config.toml
arch = "inception"
model = "image classifier"
dataset = "made-up waving flags"
train_examples = 195000
image_size = 32
grayscale = true
crop_scale_min = 0.8
horizontal_flip = false
cutout = 0.25
targets = ["emblem"]
num_classes = 8
norm = "batchnorm"
activation = "silu"
depths = [3, 6, 3]
kernel_size = 3
stem = "single"
widths = [160, 272, 480]
loss = "cross_entropy"
init = "trunc_normal_002"
optimizer = "soap"
beta2 = 0.999
lr = 0.0027
beta1 = 0.9
shampoo_beta = 0.999
eps = 1e-08
precondition_frequency = 32
max_precond_dim = 1024
merge_dims = true
one_sided = false
adamw_lr_other_params = 0.0016
steps = 3600
batch_size = 64
epochs = 1.2
lr_schedule = "cosine"
final_lr_fraction = 0
warmup_steps = 100
weight_decay = 0.0
adamw_weight_decay_other_params = 0.05
Rows from block 5 of a small image classifier, named by matrix and row number. Rows with one number belong to one channel. Each number is 500 + 25 x the weight over its row's rms, rounded and kept within 0 to 999. All counts start at 0. Numbers have three digits each.
Before each channel's rows are labels from the 100 images, of 14976, where the channel reaches its highest value: "responds to" is what is common among them. Only what is clearly more common there than usual is listed. The data: made-up waving flags. In brackets: how many of the 100.
# r30: branch 2 reduce pointwise conv (model.blocks.5.r3.0.weight, 68x272x1x1), inputs 0-135
# b30: branch 2 3x3 conv (model.blocks.5.b3.0.weight, 102x68x3x3, transposed, each kernel summed), outputs 0-101

responds to: star (90)
r30.2:486504495465508514493503497496506500485472492475498515510502471525526467489472477488499535479497507470495515468493516482480510478509538477483528570443521485568541454507517498502531573478475449518497477481443533551527481515482497525503482508536443492498490493489526502469488523497493513471498508505489475546513503487487483490529482529495500500497470482463493486527509517495509503486490524481476523525531544503
b30.2:500501503508444504506452464512481501469564491461474467476497479479521480488500485494491454513477438481494511527539469494490493463493424521505533508455511488473495510520468480505481526480519482526503464516508485488473465497501492489492476483485509477460497483480468494514479440500493484497487500459473528470

responds to: star (48); flower (44)
r30.28:498531493496484480473522508478480505522528484510498516532488481550549526474516512515507502526471493551466531559494479550518469518464514465533459553471503487551531485501467482527477471489494496525505519494478505475536533518502504490515495454489523502434475523562513484513474503467484496489512517526505511501499498502478480520483479502477517455504501553532487490527577489490500501472475454492489490525489520492
b30.28:524497496479547475494480546510518496485473513480507501515479510529461482549517500541528534501528475465488496496522500521464503479464495506479491512502538475500475478498523440542530504470485478491466510487511529552538506461477510506482526491503508493475505505499566492445521455527493479520537486472483485536

responds to: ring (45); flower (35)
r30.65:518489458483512491520511499517457499480509500484496499454496492465545454509488517501492498513561444474521553472549503439523563487529470482503482481529481488483492527498495553511443500521516520532496494512481507503448504526510485496487542540516524519476470523493494498524495496549501492469538508514505501539516533460485507533481512497487485459470470488531513523499531505533482497482525516492481507510475512475
b30.65:517468549520449519501502466502500479515514510489540470495499528502520534523526471457524532507474463519508499474498509514532490526496494524510464530516482455493521460494501501493506518510522537493531523516497490499499512474501483472517446494463508515455520527508457490454474483470495515464477486553434539511

responds to: diagonal band (41); saltire (38)
r30.8:555501508502470522498479512540540493485493518495490519481493475468468488494497514528487520482546511489489476495459498480474470508522501545474494484523497509463489530488501465468507437522512526478497507457504473508406511533502496461528503520537532509515495527500482497539513493486496505528489485503486520545506499499516555510497472526490472529518499520488506491504499479513486456483502519492471518481532496487
b30.8:510453536492455543541510483421486498488471509545495519443498494507537498457455503453474518511443489497514466498490475465518490500508461477497459503493507502533466520505480527522483507513509517482484503479491496500473503508475475481520489516464489503481539563493481528488509525489491496492532510475517504485

responds to: saltire (69)
r30.16:509453488476531549491478518492498491475465488479456474496532469461501499506488477525488534510517487477483480483507541511468493499527467470488544490506493483463448500490494530457446513505523534530494503497459512483524482490487489514514458481471463516534542487483520493521507493483483519493455477478489462489494505528488509490561480507523478516497492524533507500514482503502542529516507481493492519503489485469
b30.16:498471512498460563504496480485516495513521519474525536518515479510516502447484491509482507472508477539506471486522508480441478534502480506516479482479503501523513553488475438506511488505483532486514526515481554496518490535503538521452539475484499480512467491510469485520462542481489458489458477470481485482

responds to: flower (99)
r30.31:543488510487475501470505524472480527468469511471441486519507469521487507506488474528518530476497481490453465550482458541465471490496535453510490481476538504533491497549488494466478509501490496494470467462466512446523500509522542512496520450487509530556506462463463479511506495468510485500492500511480456501492498511508504481537481508476525501515482499485490461545518475504501457455465515532465526523506528478
b30.31:524466482557486549534477476516477501451515507469532466498528502455469517433545498528503505501532475501529523512502522528476493481476485478515494472481528520489512524479523547461516499507491505511538515524464510519496478520517466454461559488504515515533508505484511502531498480488515502485509470498522533494

responds to: ring (91)
r30.1:529479515493502549452505500519504477464543489495498515471486498490485488495518553514473457477501498506500490533534491475547514461567472498525488467499484510472498489502494569511476445512496517470481478480496485578478503466513505488482486528521506513500475478463507489485512472541579522534493505512484515514489534478509495524496485508459468475519511489518527493485490500569486547501513493472494520509491567499
b30.1:542477523515465548503487501554484476507536494506542497523522531493513536473519482473489520517468471521500497495508526484495500535496499509512518502488434502472515501494492539496471515507529497487513508550507447459499529508496513476498482483473562476512502484500492524459459548511516452488468472538496499462

responds to: saltire (41); circle (35)
r30.4:512494495547511493494529476514528517525460450513493492480522500529478486533535489540486491512519497472468528502505515522485504521486528503503485483457485504474548456495528503473512472503474531506510503512511512449477472485520495483507528509480516487471503498545533435507501478496506497496505490501541503477504510522525459486505524489508459468487513512519521521480477512458514511484506454473465475523516479507
b30.4:519509535515500529488502498495466465468489466497470505549472506525460455496477482445518510527454517528531489529458490468507512533517503476475523514520472494475465484511490500518473507514474517500515489493483496536517501511462458465459472482498491525530536466538471513517453525520490504463469555513505497498

responds to: ring (100)
r30.43:541461507474506437506488485452502538487492502480506488484500486506453489471506466496549547496486530508507467486511488498475513503513461454516524473456515490511539523527490473467490495507464482501519490481472503461437524508519493491518511501469501539532485497516508478485540484509474482499455478487497526516520477492531486436451513526504528518516527473504520478539479526494501485484519479492526527496461489503
b30.43:499492547533504533468490506504536496451491506488521547502551517494523452520505495501502503514517513513539484491470483491508481546520480477511520494504470514501492537496489549495492490529521443491509511502473501489542497509524517514483474509487460506561507531483488479525469527560566520486485526532523512469

responds to: ring (84)
r30.24:543468501512503503480501512498546515478512456484480486490509493495499479491493499486543514496477522491498498499481523503506478447489467504482549505505474527477486476502496490463444547505514467500508511497521524529469513484499493498509467555510448501510483504514535560497478495511460513501488502511497463540507545486477498497478477472507497516456507470515559487492494528532481550497498529508483447521495491499
b30.24:487487477478479489524523485494506512494496479519489486484452492507543529484541513488456508489491523497494465482499524489548489477534489488487455556486518509486516444487536502470510503501467501456469462499494447482469505463478478497576492502494498473474479471480485508481496490442508514495453484495475474470

responds to: flower (76)
r30.53:526503482480489519502501543490470497511502551487491496545488501579475503472467533484566516508474470435519499569501479498504506525507506516513491494475537524474494498494507515464473502509466466468492505508506489552454478515524525493502492506504516507537482503482520474517495508521525486473498530501483505506464494501518500486494471502533498518510488519520498502537488535485506501502506526513519451481514499478
b30.53:488502470496449514491480483502504446462521504493531477513496489470463517473518528529492545531477445451539517478483494483491480470500448487516480471534479525505526468467489558451491496498502484447522510504505471480510504508503491465479493513500506496529472509463509521477472476512478500480467466505483463532

responds to: offset cross (31); upright cross (26)
r30.11:493528478536472513488503499524504504508515528524464565493473460474526500494494586487561500462478511533495533482500478495498522486509533489492502487477493495506502485494479543536578470524495485472510553477481467486457481486552462530489509487493482522534540453488495500523488521449492469490496512504480466483488518494508500558549456538494497485497502488500506465467515508494503489497503470480487498468477491520
b30.11:466509489500519479546507512510491492554445474556512534502508527540528575504509473498505503514460560518462512495488567501500494517501510513529479488473488479534512484494511517468493512496464501499514497484519506522498451498476448467527475522498499479492499499518484507480548515514511499454499497470504478480

responds to: star (48)
r30.26:502437500501519535559499463469478455523484500506498521493496451544528486519506464554495481501517486469482516501535516532473480491509521489477473482483497498460486519501509520415473543530487526491496456527469464493523464488480545502508483483485495492551527502515498505536466453506494492504480507453562478505465523527452482519516485484449469488484505519492508509487521494503519475483502482501516498542476497479
b30.26:496451498477496525497480501506475502474525507495503559538505452433489475465528490453482520426519486534489479458513476489506466520506502451490536541495505491478538488499478484490503483494482519487505498489517502480489521541466480497545512497507499467508492470500488495529464536482471457494457508498471506508

responds to: star (51); ring (32)
r30.18:490477518490503468467575494499522480507462482472497498498545518505526525499502493504425501493489528508540507499481538502518462437502494473472542530505494483523519471491483511536493546461496508510518506468522493510530510506488507522532473548498511509518486508505520498520505506502506503526482555516500482471468508480508496538504503488555501489460524471521529499527460511511502487459530512501495506541504515478
b30.18:522491466486490485520514500497486496491484438506462478503462486508504559478516484477445485486476499531470506461516497470532520494514484503466490526457524485504498513518507490514478508505489486464482467475466476461478515500493465499555480494510474478452480465483487439460505448467478512490475461478473488493

responds to: diagonal band (55)
r30.46:523498467486448488516514493535497488493502488465472508473462521477494499481513527538498493516538502526475506536517514506525493541511469494514515512508499484512451475520476481527496494508539491514523508482497492471491495517515451555455503509499501496483532502474513545554494498422451476513540491520502473485511487516480536498546465460494514463483478489477478469535503484491538475478545480493443527509516475450
b30.46:512477470511549506529475547520456532556471469516511517495516507484526536494552500495494501472496553499482533496477569516492493507507522544512492525462498442488479513514484486499506489485524512514515482478495535552497522497477489482472493493483488508465473472539509491494490479456475512502489453502475531522

responds to: star (45); rhombus (43)
r30.25:510538491482484471459527512541495475497499522485477524521491472519511492461502521498500522496414503516490564541489482509516443513501544516534474554509513506556477503544499465523516506474491462489500526473492508470567467444486559530500498447499522483473515459501495524518529485484463478505480488470528486453483483527508487505511512493516516493475483523510475496554500487491549456466498459471495506524473473496
b30.25:502494490516547517506500522534477479531467472498516471509459509517526542512526497460518526517527520499494539462526502527502489495501509517458452499516498487497470495464486477548531526496542486506504480476505548572489522437497486488494502471513503506510493472467500494460472451522468512500509462508528480522